A small self-supervised audio encoder (BEST-RQ), trained from scratch.
Model: 4.65M parameters, log mel input, arch tdnn, norm batchnorm, activation gelu, depths [10], widths [384].
Training: soap at rate 0.003, batches of 256.
Data: trained on notes from a synthesiser with random patches, 49.8 epochs.
Rows from block 7, named by matrix and row number. Each number is 128 + 24 x the weight over its row's rms, rounded and kept within 0 to 255. All counts start at 0. Numbers have three digits each. After the name is the row's rms in percent of the matrix's.
# conv: pointwise conv (model.blocks.7.conv.weight, 384x384x1), inputs 0-95
conv.63 115:147131156130152145108165120139141118121126105139168125130130121123111129128163185134127126161135135146138127079098134118141106133143146116138167129112104128129132140110113090120136128135138123142113151156171118149108126126094123113148193141124161176140135116097141133103128136139109123102
conv.64 111:163066068247136123146116120092101126143144137115134104146121122107119119126125113119085128090095123104084146147180144119104106117112162148138155146119125143147128111155135150158130111133152106130138150090101087103164131077144144092113103145121115161155112121133123121150136130137148130158
conv.65 094:142103147132163124144124136109090172128040168163108140135116119069130143069134141065128140083140105116171194111135184141141146111148127133107134116099063181131108150142103136116120144117183133147164105117130125141103128145130137102112101082092148128145139119180127128153124138156112173100
conv.66 083:154151087116162106102176108127194113159170195092125146158087142075108117112137123128097104125134150105146133096096134105108145146114116122139091124125156108115160132138093115161085177135099137139140118112150143138149111148153153105124155132113149127113114140151145125117139184112116179151
conv.67 089:111074073099131161106178135145125138078118138118103125114146114135135127107112145127145144117129120122133141151143139083155164118083089114135128133139116141114147161091143144112102119131127158055116123148186123097117119191139102092035149136127123115118102134153148150147133122115155130139
conv.68 107:132102103120134133107092098152132123130142150139138116138155174114139143128093137135104118190129154124129164125132128121115234141092139145127149127147127117128147133163130111149124160208111116141137131105063154157106142127110130119103142140126122120140118144206144143141130145113123145158
conv.69 112:119126161159119151128105138138128107150151130126183148128114077124112108117170137101184114104109114164079136124106127091135107112165143121104173140129153108100112126145135108124130114083187146118094174146177104118126131166108106061171157133101150168098154146097148112111137134127116123111
conv.70 106:144109127111123065134092150156156131143087106164117117129156159150122129129150127157189123119086099145122132128120117120099118142110115114144116106136158118099124168197123098118116149086132121109116142132138094108136116167145125138098139095106124152115124147112119102097130148092074108056
conv.71 122:110098240124121137126089080146134124121147125115138119160134160129141113131091166144114118123123177120171129136157123140139127137134147087142161113149139129128150108116129127130136121085130119255121131113153140129129117108130102109147144110154120129131137135156163133100138125155099147121
conv.72 085:151120127194097130124138139144110136151139126143128142103129117125116125120155147127156166147157173070153145117171128101133127113121156171118138113107124139145107120128108138121138104109134124110121123123147167136111140131126117124166123112157123103131152153124075131130108113173116143160
conv.76 088:117153152158118154133168162104107137114168068161146136127126128148159174110108181168157123125116154150112086141111159099150127108146115116104204200090132127169152137120159106112123072102111135121130136146144104130145124136127135141142118161099092148149094145145125137166109106120136078073
conv.77 094:131099129214091120120076130130120140096105098112141133127137150162121123113143130133135138167118122070118096120098137073150131094132136103114087128155119117133123076097140124108094117093116112087131091151162136103111126089139076139171153128122121113118109106123129132097127116127130107171
conv.78 085:147084071218133131126127108100121125119139124141119137122122131117111134121110130129111121106123139108150138126152132103104131136084153123122131112106129126127106055154149142148138138130160104175100110111173126127139110139141125075131135109126119134111124152153115135151087107122093139145
conv.79 085:141100129155122144131120145081120153112133181140131122101135117069157100142124121128145145083134128115090136113147147153126119101138100145146130168128186140094098099145132142166067091083131097106146129111121112127168101135130107125108101164142150169092113139112124108123093160159112161114
conv.80 112:117104138141134100137118082133133124119141137118130123138128135119133123131110111128201121125108109125125127125157132107139146139068122098152117117111138132144130083174147165125126138119128145106137132168116171148132120116137153122067117108117118141135143124123138106155129119114081139103
conv.81 089:111143188086124119157109125115131137087129118133090150147133111096147127137153114100125142106117115088154108118121129138118127117082125135155095133121106125123108119137113123145145153142078136134100114130120146123148170105127133126106166115097123162130111123137167166132127109152134124108
conv.82 082:127114155118158139088106124118167083109111121153187167107103085132161125151128145121121064105143151159135154162196147116132131095166116106130140135140132102158141166165134120173108140102167127126154183108105141162174114106120090162126112169152124139091108091109088138156127128137129143096
conv.83 086:118096204093138144107110132127151132121132100142087140133129134174132155136161089101158126120072116160125140093137121091154113144169097131086091121155148131112153113100100116108150116100111150092107110150103124131109122148126140069109058121153121091117110123146138106151125124100160138126
conv.84 102:119144225078137090137102122134123094123107168117135174105131109125105070151165133137112103095143099114156134139123079086132152157179134096110132104133108099103087146128167150165086132105138088113161146130113104105164117092138113126112127151135157135102118123107127112099133168113129097139
conv.85 146:105128089087132138119110120123117124141143131109134098110132115125143134108147122135150130075124137134083106103121126133116149135149123117137138149125148140137126100115128147092079107115120062115108132177157112125110135029103156129180076149111128110149123121090133093153121146122122126148
conv.86 086:157130076065121137163112130151094143147158162101084130131136139119086129137124065113112167119139139093145120100081091120090142166136156131153147118129081133135103128096166122130131145120099119135097143157107099094135175084153162082101174086115117107131146134115155125116150125149166127106
conv.88 100:107089101106113135127147127140124117110136150135169130121123110105135120131109161136070137124136147097130122137105151101141146107138116139108118109119120118111148093061115136122105147140114117102115096162217160131140158166103100119099089106143125093101134074113119107131130102142148119129
conv.89 096:117092120110115152124136106130140160129160164140125144132124131153167121154102124144140122115100152165145117098117128111120137121101168133092176149159140138146122186115129119137117111110108143116143183144158102135131141213111139115162161148116160140125137112105153075122146134129115117140
conv.90 079:134093181109125164133082112071127132131104158128119107143141139142141155124111083142107116088113171132120102126098116122123120121123117111122125152098149114131120083096144136115118135111136160137114150162100128147107137132121121123126108134128147134152131118160125126118041131132118110136
conv.91 075:126097116177108071135151134185116144125134112128120132133125120123115122132097132136106127103113059086147132125162124069144129119138133120121114135132112127146122141091131132125132138145115169036132116144161141118123141167130162180183173127111134118146124122163101143120160122092143131113
conv.93 111:139069103186132143135124094134126139129116130141107120124130120126099115131188170126127119140122120117090108104158138094145156116100133082125129131141155132143124096083128154107144129138142153116116122127168145138115148166137114120154127139123142156123131119115130132130123113133065128193
conv.94 111:143152177102121110131119117138155119131118113125117126139125125137124143143142115140105125184180101158121141146158146078111230133095097097147112135096156124116132142113140149134146129215113118115135135163093165170149126128164144140106103109153126129149146145240151102155126121111119133102
conv.95 101:124113073096119108129173153159146127119130134125127132119116142131128137136059133152112119148071139143138110170114139131140125135108153126111117130158103135119129101099125156119119116143164164127091136159126115109124148083120104109170124128121133164111129124104087151091134100154079114167
conv.96 087:099119111133129123120107040123100121140120134109161097154121131147097118124181087096089145076138127141109102150159130121119159133131210146147142133123127163161155127091084112125122147120119122117125110163077145132080134067119151171124143127118109101111114123136098143128140148115151136159
conv.97 128:157128151148137124132179108134130114113149125140133114151121134123144137127117126174094138132096134127111140166107147100141124117129087121124144146143105137132136110167137150123094129119089142126122135125109075091134138058121160139187078135132116110145110128133124137118135121133102149178
conv.98 096:147097113169136107117059131078135137153154084122146113133111131102144115122128214144105135118157087089107133062155153126110122121116126167152149126108155138137151151119134083140096123136097117097102128128176146139143083126162115135141108137123122130144130114141117143158132134122136146129
conv.99 079:163136138105148135123106163123131148136122046117115113127129167147127138112158100153137134085098130140127155135137149150145065158136149129136116109100145125106140146175138127122164092147098135156095134082126102095164119102103125147135086122126132147152114121144124121112111100067107123166
conv.100 089:131124131142081111078127125109144074098072113075140174119164137167113112100141124135159084091139159118136142133151150144148143120123130116134152136138168109079117120081134123109102073134132122145105129169133136141135092128077144116120149133140131123123159098172123101128136123124116157138
conv.101 080:141159094102134100115119137092174113130124125133145141149130167168102141150129113180147111126166117085112118156146131132139155175125166136139120108124149103134190189114140131149137092110095153105124170115131146117122107135098108165110119135164136149121127118118140123124114157144116106142
conv.102 095:140154114111141156165138117095127095154090105143116172172116115147062111138129103139137119115125119115104128134140120119128130080106131135086120150124159137139109082116115143099143081114155139085130140117133140168118149132066134136125147164081164151107162130153109142143099114165138154131
conv.103 088:112104106144126166106122127134141170088110126148134114109111125105157155099103121108109130151145124100137122115165151098141150101110130130143101126124113141124132144116118140128130137124164119096145121096158145163132118154137095109062132158125111141124133130150132118167141111126127144166
conv.104 103:154120085217117095112069127133122116113139123121097099149133128149100141151134125115110136118097146116121159131117111108139109142129134135131108120145138154074132132096128117137086133099116223077140101134165160086115132135126154091128121138111138137122125142081131124120133117107141124114
conv.106 081:117130159135121138138088138135137129119170173139105159130128119170108150138093130132145156132121113110168087089142128115126163177151115108095141135110121124159145132151123125101181146136156156114133156133117099106114158192130102084122124110153126134130139141138171182136144111147157126132
conv.107 081:116159111117158144139178175109126158152147155142104132138074073113137104125113129110092126101148146121082154154213146107166152120107130132077146118127116139108113114109114162169137126121151128111100093143110143127138114142133125135136115153144158145138136151129128123165110109175138141175
conv.108 149:137139110112129127112131114109141128123121142124130145131121085124109141131109120083108119093159152110066128070153116092097100137150124126123135115126119147127125123144128119116122125141113076167116146166125147121142114048132137132231064112146129156147141145099147112134107142127121134113
conv.109 097:151106115084136119174105137149117153115128126142077141118124124197119121164157143103118165109061121145128117145118103133128151167159120095099133139148111143114124110100181126116141119079157132128201180146151094132140147141136157139089090108153101130147154186106103123137141118166125128123
conv.110 079:115109068154119124144177126124108135130106109148112145128133095146106098170105108113119161147161122134107139109167143135125147109147114129120142130110171145058109199118137123146160098108126163118124124079124117142110167108096105123083130129165118138133151111119109185147131096183085144126
conv.111 094:148114104105129123128116135161123133127150109118153103130129114094107098184149090099094140159118127107107152138167055118113114156134136121152128106157146140135118156105058143169138155106093130136114116124135155138119159146121110105129122136180155141061139102174118150148148130157114153116
conv.112 079:136089150122114100112098101109163142129086144143124117137134154176114128105128140132113117072107091126172072136145132158132078111096133116097096103103124099122100101133138127095148118105145143149078160155116117131120105122132129120112129122086088143153187148148114140146126124120137155079
conv.113 081:109174113126153118114139147127182132142147108164174127140105135113154155167135140157153102149121108104120147111138107137129096119134159115140105100135152081169169160143103126167128159105086118127099131152126121135138119177147102134136110135143151166124091139167125130158082136139109101129
conv.114 173:104099103236133146123174114129109128121156132123135116127130145134163116126111131126108124145095127108140133093143127128106097136133125122135155124122143129174134135172133130119127122128122032119084146132152099106128138060134166079125221129145115087145122126116125140135129132137101130135
conv.115 092:092099176137131109129167135152129114125095131139128123139124123116115100133145138123118140118151116229138118090130140087138128088172125123096143111149113159129148118114125140105123112127120130146151098177178125137076092130111083099198149130108145093111132109123100129115123157080132113097
conv.116 075:093140067136138150133117141116134076144085080128113138170125100144107122153139135157127138132136158116099103105135142129137123117108148149139171130098138147109148117149139108076155122099113136100179094122133106136095169138074133140141111150134124116153149100119123153164146119165107167135
conv.118 097:158121127073121122146116118103123126107097146135094143117132152124107122130194109128156104087082092086157135144136140110138107115097096086113132148145139135126128091089138132117102126133127160103103115160118120137120149120129112175114148114087133183133125094158120121128071139075151124114
conv.119 095:133124117116094103112124123123140064095096124161159179083169152110168162134137126120127109132158165138183162089141203091138139086101114135147165112118099171180181143154147137113148108137125115102097139107155145163128117111117120176109183120119127137134103060117117144137108152118118130120
conv.120 120:119104110125132139134090142148117135110113162141098133114125090147130111129109180084082146109103118131121127073071135118129097130151144085111108130155118123080132121079125103110115114101095105112168117114255076136140125120117089167099092132122135092119109126116089115119139127135142101155
conv.121 083:151143097076121166148112134131125140149182099099103110135139125156112141113134142108112167106104133146143137116103092138116091142160136109137093118149146125154136154116138107119132172106124185137115117140119104102176128182160138073152141091129134172147129164134175127096138123156119139119
conv.122 087:095135123112142106154132120125149142141112127144114141121092128106110123133111126118168132097124106105132161118130128086143156150139122108114128079128109125146140124129165121139128167113122131135166155105141149089133137152148110220151158120147138154141131137127133130109139137143105096071
conv.123 095:126126122118103134141137111144159103134124125145121161121171166098089129124127131122147160101155130109194135083117155131111140113104127135132112084140114161106114147135118124095148144130117131114156117121125147139100103143114128116127116091132137133145193101129087135104155169160113182144
conv.124 108:118124159126135130107199124154121123135154120117135153129123135130129130115110146133086124118102129124109136092130134115126122140194138122131119124151109133117128106116120105132121127103138155110124101161116090148149142121111126104142100131126135154137154117115103097130140097134133118144
conv.125 094:162138119146119134163134139131111200143126139157109090148120133114146159108103149138133138137129172128137147129153135134112118138146128131153150145130103113131117109141158115150145160116149113119161115154115116101172128100195142186119100096127100144150087152160159084127128147125142079123
conv.126 081:128080112176121129144074118141160122125133109138126117117119117129104129128149149113160142131106074103117131103122129131122105129105135100130126118144126106149133137081153119135097158094143164040150140125137116100115116075130127130119126123111139132108121140151127141130153144103096115129
conv.127 098:112110142190135124111080123128111116131127117148145140122127141131117133130157163125096137136107108144105130156107138095136158135125140088096140122105116119141120062092132174119118133110151087117154128200139094137105125162128125119185128111144121136124127130120087121132108123088119113156
conv.129 100:129181079136113137133100164081126128138137100133106122140129129164109147137141139093070137070145103108125118106139128088129110157115139148114115107105120158106138071134124114119127129137096163055106140129089140112139118148122142158179105108139118127147113143124100149093113137102133138120
conv.130 091:117101120100109126137151098072122133163156101116132082165109100160116120155105139180116121097132105145054053135097112094124145099156115147136156183121153099142154132142141136124129108152092155151132124121142142148125158123115139150107116185091103112125105142165125147152129114157114106122
conv.131 087:149170133157130132128142141128153137111106099147157152134130136108124149134226113146151121120123082112156127211140127136129122117097110085131131135150152121130129127141120151141123129116153128100124113139120132139148118119115136118121142116146129184128143127135158135143138105120070127159
conv.133 079:155129092102168137151135138125138171142116110163142121131122118122138163151148121171080145081108123151097120140112122151097101139136127108114135164143137131163151146152081129179089153120141120126105172126116107109127161131177139113117115148123160181096073141095164070152134138141134089089
conv.134 081:113099089126164138141118115135132167135084131133114112177081089180123119149094131132139102156129180110063107119115103143153157146120114116098139174132142065175136133127173134122152150118135142128150096115094095108139164109128092088109123154110145156159106155123166132133143131137129097143
conv.135 092:141123119175161164148133131144176096175097150146161165127132146126121139142138140151132102119165157141145154119107150108110107117136134134134113085145153120140179105149125137122119141109082108142126102115118113124134092088144092130133127099120169123143128066107083107111104164119144108126
conv.136 111:111178108099134115112121076112149129133127138123128115122133121135171122144104132114107122148115122132124092085150118169136127146107128125156107127128111113081129134132137138134113135111156112114112131114126114090162127141142107115101171138123108146127174099094107098146134145133133111109
conv.137 097:137091106103114125138055128111143149099125127143114135153128147134105118118115137150133131114124090120177134122106151142137135130083152130120134147140124158097126133104132137138128114114100092101255120126112098113102116137122101100127069122136141148080123131140141142115160130125143130104
conv.138 110:135130174138118148134092039126150157140145154127125114126138133136145139129092121142103141115145134119152133131117129138145127117156150143123131130135141125132135158166124131132150124107117178125170119135170136111115116122129101113158119130149133102149126145131130114148132125137128138137
conv.139 093:111119158132077123100095108130135129091177122116154113153152117184129134163154134168126095092126117163094059163118077105123110143096126123138108164154136043110080123127135136163129111128081126105160157165105118152152116140127113134128119187109093136065124165119183137110127097092156084080
conv.140 084:072145077091128129103142147107124096077138120117150146122096089102153133126117145098159082146097155173161166119162109136177087107138121141120145110170081120104089103133139116149137114134153162120112119128128140145144129159069097144132099135136123157117140147092127144118134088137149149122
conv.141 119:149113139255140114135133140141123099134116142129146138132127127123126113136075158143108135107136139166123125168157129123114151140099153150121138128105117112154129099125120147120129139144163106109114113139132136135160128117130133190128112140135111108147119126124134118131123096128155122109
conv.143 095:141113125121107110135122158159112089125117126109121111113128137140127107136188135122156123151103124146123127112128130070122141128159121099135141147156128128137128114126135119122123129199111107042124135078143128167143111132109136101133128137114103121111110116217122183098118143095104138144
conv.144 092:140103083139114131106099142130137103120132150127168132147127151140120124150074113167115105108131136136133116134135090084106118105127143149105127143121132085164104122114128116135113155166126170096094157065055140133158121182151141136120139134111105140116107138168132149129126117126144123141
conv.145 086:139104082135130098123124133144130137119135159143146127125130140116140166139057149096152121100119125142140132186142131158145152120115141100108152139126122127140122162104127182128137135160111149058075133166151141087130166140123125114175150118140148162140144124156137098126132134147103121131
conv.146 095:160079105159139111130122127171116100133148131131133131098138134112127128158158101101148138195081139152135161121141124086116140148147139091114150134172153134113177111126105153164149124117120123081165137119143136102149135152125144109148122110179154152108117139141116145146139111130109130156
conv.147 086:149100067098120146136149096142149193146164104155119100121127167117169171104145151138147169136117114146151121123167171108099112126124135142146100129122145165163163125156124131131152117137085098125132148124104128123128077151162172106129140094132114156142120162146137151140113115128118129137
conv.148 083:145086120103125121132058127148147119130121127120138108149136136158142086157098104120164126174133108134106094140113101064128151145100070109098091126127139117096119057135128109149129118180118161075107143124083108104100150107110119143097180157128141127107122147177112140126138136142113124095
conv.149 117:136110148155131133138135126118131133129148120128110128142136122133117137135097165121110132133094154137145127121168127124143087136150056141123129140147125125142132170107133135139139115086115133159100115132095077119156114238127106132116138145135139164134116148129154127120124115142130131133
conv.150 089:151102157094155142135123130122137076154104144125195102136167176140141149146132135166103125114126132164096138120113111114108116135118114135166154118127120153164165113128122115100118151094151146147127100099119126134102126154100126073112131116130121156134098071090086101119134146131149138113
conv.151 086:144123104108126125133146149144148163109075164187123122128157182133131143147136137155172193120127119136141105101144129135092133106128137122121107136118130170120146151104052123124098107147167125134147181143121112140039135145124146131116106127169160118076159125123117121149143145100116171122
conv.152 093:135152194142129124125114194114126134116111134134124136144123121134122135136119170139119121089118144124134120091148127182103155134126137079134125133156117135113121145160126186156131108134128085203096119156154122105156095146147150111086148130105120149112123134117124157140134131114086136150
conv.153 097:161084095186114161121116099105153134126143156123136147140134152115108132096116122122127130156105147104160119108124176079122154115143119117100127144109132125099140123148148143144089129151146131083201116112093119116150072092145133077064124118125132143132137130147099115092116162087119131103
conv.154 108:118087134148124102137124115137127143109115130163135139138139129130126141133152097111206139154076091147122170152154147120167122128119162122117108129168116136134145088147105155141129140112120143103152126158093095101137135144115111110112107113132148150113138128107109146106108143132111139197
conv.155 087:086094111076109139090131144133119135082149113118152085140145145158177126135115127132139128135120139129102110132171134130185134101150133134146133143136120116128128140110168128121155136106117135096160150090123119087135167137097118108095145171133109111128138126121127159137117094145129100127
conv.156 093:113111120157142098125152153127129133150149131131108101126111138117128142121127111140204162133122111103125118161115123115144134093122107096133134123124134124143149072142114132123142126071114123104147124089144143097130135103134110131138135109130131138132151095093109166138127109133089136149
conv.157 088:133171136066143120145147167127116160117086132140121136133116103109112147116174070118107132121134086112124136169170146115130121100100126146120141146119103144158122126157135123140121120141132130097107123149073133163098157115131151146115086141114132121134142152118139121166119120171127117151
conv.158 076:153178142162134125101118130087153094158143165089149139110138137115136134111110161116109113070144091182131118106118124124094126158127147138175134133150145128109126107108126137156090113109136189127125142189105104113151094121150163136127126141128160133126098123128140083113102158107131171155
conv.159 099:103129110193116096113135043082132126154114129122133127107120103124108097148091145114152116134130115119133124119167112122127139134101162129138113119132148110132110121144110127141123147149132154089120127128175144168168105109148149111141181144132129141115114140082137142123085135132126121131
conv.160 097:088103172112119105118092101099126118120107134134124134131124114125131125140140104133132095074162147147159116074104132108105128095125096096113140117145133137124127157098146125118125145108134114129238108141135112107136112211130088110139102117091144116120124109119120121116115162117120121131
conv.161 114:139131223122114144129144117093146126132107108139086129131126125130120124125131134130129115159147173114108148137144140103145160107045139130118145111110156122109137073103121127122124130219099137122130111125091137165149113112146142112129124115127141138165109151250130143136119119149155141088
conv.162 087:167105093153121146079092083107140118147119180088151108144146165120138138089138123160142074117123143149140129120127138124114141136154125101163154148134141091143138127156138128147087119092151115119107107080110105150143122142174150131140127137104144126144113120129152074104095148109110130116
conv.163 096:117104167086111146150121102104122126127132135123112114115120140112119095136169185145091106092108128112139136135101128116161180105136111103107108115123133113157107113109147142140110124084137119160097092128133121092150148144119136136139083148119121123135105091126125094097117122177129124141
conv.164 087:174130096133108124125138125097129146110099127195135144063186163134140149146109151106057170119115108122141140118128178107073103104156131116110154155119074180173121119081119135138099093118131146108114181153125134116115086117151166139112089124118101125107130159102115111132127151118114127123
conv.165 099:131108197100109150117110132136142120115112110119141124151124139148154119126094154141137113144158149121105116129148100129116166127118127138131129151119110126110134082146123119128138157208174168124118117079057141143151106121123132107134128132117115155136094136255123147117121114143112136118
conv.167 117:152183153119125115159153143142097118131050124158142160132164138137103113140125094101107122113135123097165137150140121108113138124124129120102131125110132171141099119179070127131133109113170147111070137192104094121079155103120169137150111115116173096084157121099147088124112147105108131091
conv.168 086:134127116075123122143118133108148124157139097108103129109134138133093162115094107126105110122140129112169112119129136182101083146103151135132118096106125117116131158081152101116144119112118121136072116146107137078123140133150172142097155096107092128154149151114108120131136126149098127064
conv.169 106:104095108071119126164149164120110138067120114127141115142116112101113132128139156127121151121121142126121127165145134107138121092104127140124122137146128134116135111099145116136102132119056156128113108159109146133109155086142152200117119122119127129118130112134146111117128077104113118142
conv.170 086:146133150131145159110083106146121120127118117143095141124145139136165144135161146111143152121098078132137131129090102116111111185100120107168155139108131156136146068176133128118141171113120141080169105141138111165114143171124152204109158121185126152146108118146192123120149094126129121129
conv.171 080:167126167140139155170151101121101160149147136137113144102140128102120141134112124098094154151165144104108130083105146138087102097129134141135135147110121169126151177148164126157118099127148122131155149094143145126122119142160146102143138100139145143132129132112072126130135142155100119167
conv.172 116:109105081108140139121154102134136131132127110131135130142137127137142130124177140153205131154121121145130090117132122111132128135129152102140142115141126106123126131138149115111154115108163070140092121164130090116137113097122151098120119129127126149140151149119151134122125128146130119117
conv.173 108:166102077106167131114103085116114115169147138120148107149125146128134135139111161137102107125132110115132102130171138087111111130175124148132145143152130117131137152155122133132129130126181104112078148157124097121136112120166163159097165130119133140133141157128124150166122130107144110089
conv.174 114:138097127114118125130172137133133128123164118133112120114137125130149117140128166136098136137122136224143123130103124147135127127223083147131132125163136128135138156093125154124129146125136194123078152125169113138143116167112162113166144123129125140144119153135153149142118160126137136100
conv.175 093:145134094151143137127088126138149125134100139128141117128148136180166133142103139149132117148124130115121096160158121151127123157139129117142156144151160149148143147186154080136097139121129149108110158110105094186136112122164172152082082152147115150140097146106132096128150167139086117061
conv.176 112:144139139127132126128113145109122111155136116145149127111141141125155128141113185152152123172147118113153133148174123090126139125070109131148150132128145141162126137117122140140151105137164162109054171150128167149141120171149164137119166145122115165158143142153075142207134133142105137067
conv.178 092:150190113107129113132206153169144147102102119134119139128123143138131123149098116138123118149098171090145114111135111125136139128073138176141134135096137136153126131199136103127151121125102097172117130131102175168118138122138124053173120150126156127138117137129158079134155115140166136098
conv.179 096:143098136187144138128049134134127124125110086141130137125125126132145135132200146123166120133153101123126107102140136145133063136126146192134138133124137143140116140065130077120154137128113138084148120079166168216129141131124115167040137142120134149135121122115102127133142129111134129089
conv.180 108:115148172141115146132124067112123132096116129113097132109119128141119145129135099132121146120122145140101107127148116129120145138111169112110139123088140127111129157146127162147113130097141082128159131076117114126146118131124109147092177110142129134138132121090121120126142136117118124132
conv.181 089:134119163113144105124169175119116117102108126129114132145122155102114116142112115107098118077121098120142140183140142122144129144087120163153097127103100122112142106119112123123139146177126154072144085148102153119110111123144160190122164134123140087125115108145099137144129121129131118133
conv.182 132:144097097152125116135106094165146114129125104092099105125118164112105101128091127116117136142113124126120148098139124114126094150092090109130112105113161137114124119112122111116100138114101143110098137145167165101108114152145107112097127117141123140128131116109126098108141134112077148106
conv.183 085:132117110120125171134141147147156119130163115106112133113133138141148151098119155107134111114127118139171146148103109140129150181129101147154120100150109124139151097137137116113142190141130176058143100129142116126157146156166168140148128064141130146159114144153146159118123115150126141148
conv.184 085:134089137128139073112063147095137126127109070131170139135139144145115121134146158154125090099085151111148124145139138094150127124136120123127142138114098118153090133127140084111138155154068144090131166087138128146177110157117167142076131146101116189117147143168126189134134107127090132087
conv.185 080:137090126154125188125122146092127133132124109137141130142126130152119140139092143141146125117100169120130137134150145146126119166123113133124157117083111151127142108115144111114147134157134149148064132110141107114113130143117163099120128131141118138137104123159153141143039100155132127113
conv.186 080:151055105131152109132096128110114114139136133132144133124099107140141118133124170111117127115108141143162135159129129128149147157090169157128183143117124155144155110133154112119139155102135138133195083114156103146157129108102115135123127143129157179172118106140136131152160108114132118118
conv.187 093:112129108143100161112075101133128136151150145141153124121118137111120135121094131154113132120128103131168113152119125096128175125120141146143149125138110112154136068171115140125084137088090159096089116129142124099143125179128119092104147118119127122121120108089154078141095139119131122090
conv.188 098:123116099091117105121195130140140152116136170119129124132131126131142140140075105086103121164132098106156140160144131138165100143116086134137118086125103146129122144121107137136141125107147114110117121127083139114108120129122142138116150114137130154095150161122155110104142106130125111074
conv.189 092:141130164149134124127121128064129105136133152106113135134141126123136088107139139125113098122136073159129146172161128054157159123133108135115097115165180118100126114134123141126117118160129161079063129163147144108135105107130149145125116127131151130144119135160098127125099190078118127110
conv.190 093:113123082185126094135199124083125126121130111143116130125135105141100112135123137121155136110104105109109131146117118077144103135151139122107111130104084142107126107079131143099100135123079157026143142170121130106086127134116098149133087137131138132130125121099121127110114093162143117159
conv.191 088:121118119209112163113123114112120127119146089129154092158131092154141144135129184122091106113120172156131143093151103062160130097119099126152101121134116100146096136110134135110159177151110144129118101116111111123148137150125090096168124110112070140152150132130114156151106072105145151121
conv.192 078:161129192147063115137148110134112143123147088091136109097158144129162143153117107108102133142106121136160140140127132103121127119163129124139128112161104144102128093109146142123152122128121162112109156134129124107118121164140157160132152097146089125167151165102122135077129118102079100120
conv.193 087:138148116152121127135084114099159135146114147129158113174133140144118166121114146171121123116125104065120105112131154075136148103084133115150135130110144152127163133162163136068141149140146098100138133108073095140124096149161129104104105108089106127171145129147143128125140140127128137155
conv.194 101:144108143115132128105198121122132131133129122132111144106128111130145146145107126112123125119131128128109135093128133135143100115161082144133114120136143134118139143117117094123126135159112175125137125099136171140124114184132142133133126119119134114129151122141154123160143122132155154174
conv.195 112:093141118160117128114149100137110132148135153115142137137143109145132119126129125132099153124117126147143113167130136109130089112125032135137119117147133121166138084138139129123122147088101150142117123115051100078114155196141097106127164143104115127123132146117103161129141123156152118134
conv.196 089:077177105130123144136086146128106119085118127120120140149117152123119128116126138114147121098151148136167082127122116154125124135171130159128114156117102144133110151145100121128105162130125145115127099192117135098138136167128157121102093130103149146096071123106157129094131103136122117105
conv.197 084:132116108159143090110142128119091116134147130088117098131095104120124088134111124101097151116139106100142150132165088060126132129128158115155136131111114161118115139135119128119130142135143151082077127129111124093134141108091163144166109142141108128133118145142137160156114098148148171133
conv.198 091:113219129122123109119079125133118145115129114135174135120124126114134126123053115150099117115163109121160130132139125154140169117090087099109112122141135129145126126074118140135142131158117167104141131161165117156120115134114118138077164114117141179120140108133155110124128149104088106154
conv.199 108:045078119097124124132106081145146137100138117130118150131120103127146125136111116136173113131146115130151127131138115138113118134136079120116126118097146101132115158101144119156129149103130112094154078092128126118149130168135084060149120137102117131126072116096133113112139142126109114170
conv.200 085:126131083135124131138132132117099137116087113149151145149136088106116134150048097102198142119115124102121114152140149098129123131109126091097140150115129129170136160109152112133132123174112145116065106178167124138106122156115111132069116144120135175129119099148122144146128111123126114110
conv.201 104:149131144084134150125100153100109110134164117112104106135122127132149158122202158151144142079170112128157121143144121146096094122112106119143144133112124146139127087102130109136123108137165152115001155148167152108140139161142206218129155128118108116156128164125137164183109119172151138075
conv.202 094:144136107148127118131124126115149123123087142160127089151164164156127136158079095138115160080126106081136077137115078129093102107127143108134105160140142147134143113131038132101132135090084165130106160103120120108033149175109139101089137132120149129080143145094129133131144132132097168138
conv.203 088:120108125128124140102131100151108125096136165112132137142137114141144138150166144128101100115143163116157134136143117168152104140137120131175144150123121121116118152124133134172147125105116110182134116134130112148148116124152154129161088146149111162114084135109119141133139106108113116181
conv.204 094:092139180097109103104180114135137137118150134119114126112138118133125134150115087129168134101136183126186132131131133120103125151123134134172107126131132126112124129152132120176137136114122162114137128123134123107140134126133130187163160127125118114099076118093157128117148135142137098137
conv.205 087:125134106187111129149136103096136160124107109127106150131127126098100128085105206137127112081139158108156151110124144103126121111099112098113151138129114126141109112096133130123116111131131080132076121179114113123144080124169149135104145101095123152129117149134121154121102110121101124145
conv.206 091:138121146097144123132193114145103124138125142128133101124139122121138130135117119134048151153078131112113107155168127037151159119095122111130139128161155138132132095101125180118138139133134138081160130155106119110122138150129120089173196137133136144128152117109127135120125126114151128189
conv.208 113:103104118105135110121242119123112099106145110105132132140121139125111115130112112137099118121100145141113126125157123119141093120175180128121141126144117133131145119128141122122119139088111136128099156141111125115146142136111158139163084119146109117125129118118098130129133131167120117038
conv.209 122:126054153152137139115139120125142133125173142119129122147119149101123132106147193149112146125137108107115136128151131142143137133086187162140123153124152137111140136098128123133122109142114123127117128124176134112118120098151111117103115126162128174128152103182111106127133149164093139129
conv.210 112:117129191144118131145255162111121128139107146131130119115133138136127120126119135131083134059111126173126110073124144093134098097207149128115131134162142146122119142072129099100110109081114118107105158170105098122112115140114116114151103123136124152119142125123090093136122139161158126134
conv.211 088:147147141102144096131115119113169144143064143154131129138118111152137111133156119163126110090139112158159128091157169134130102110161123127092129126152129125135151133134168127146106098130174113149072127114087100105119119113149120181147110154129128141150114110109129128147118152125139121106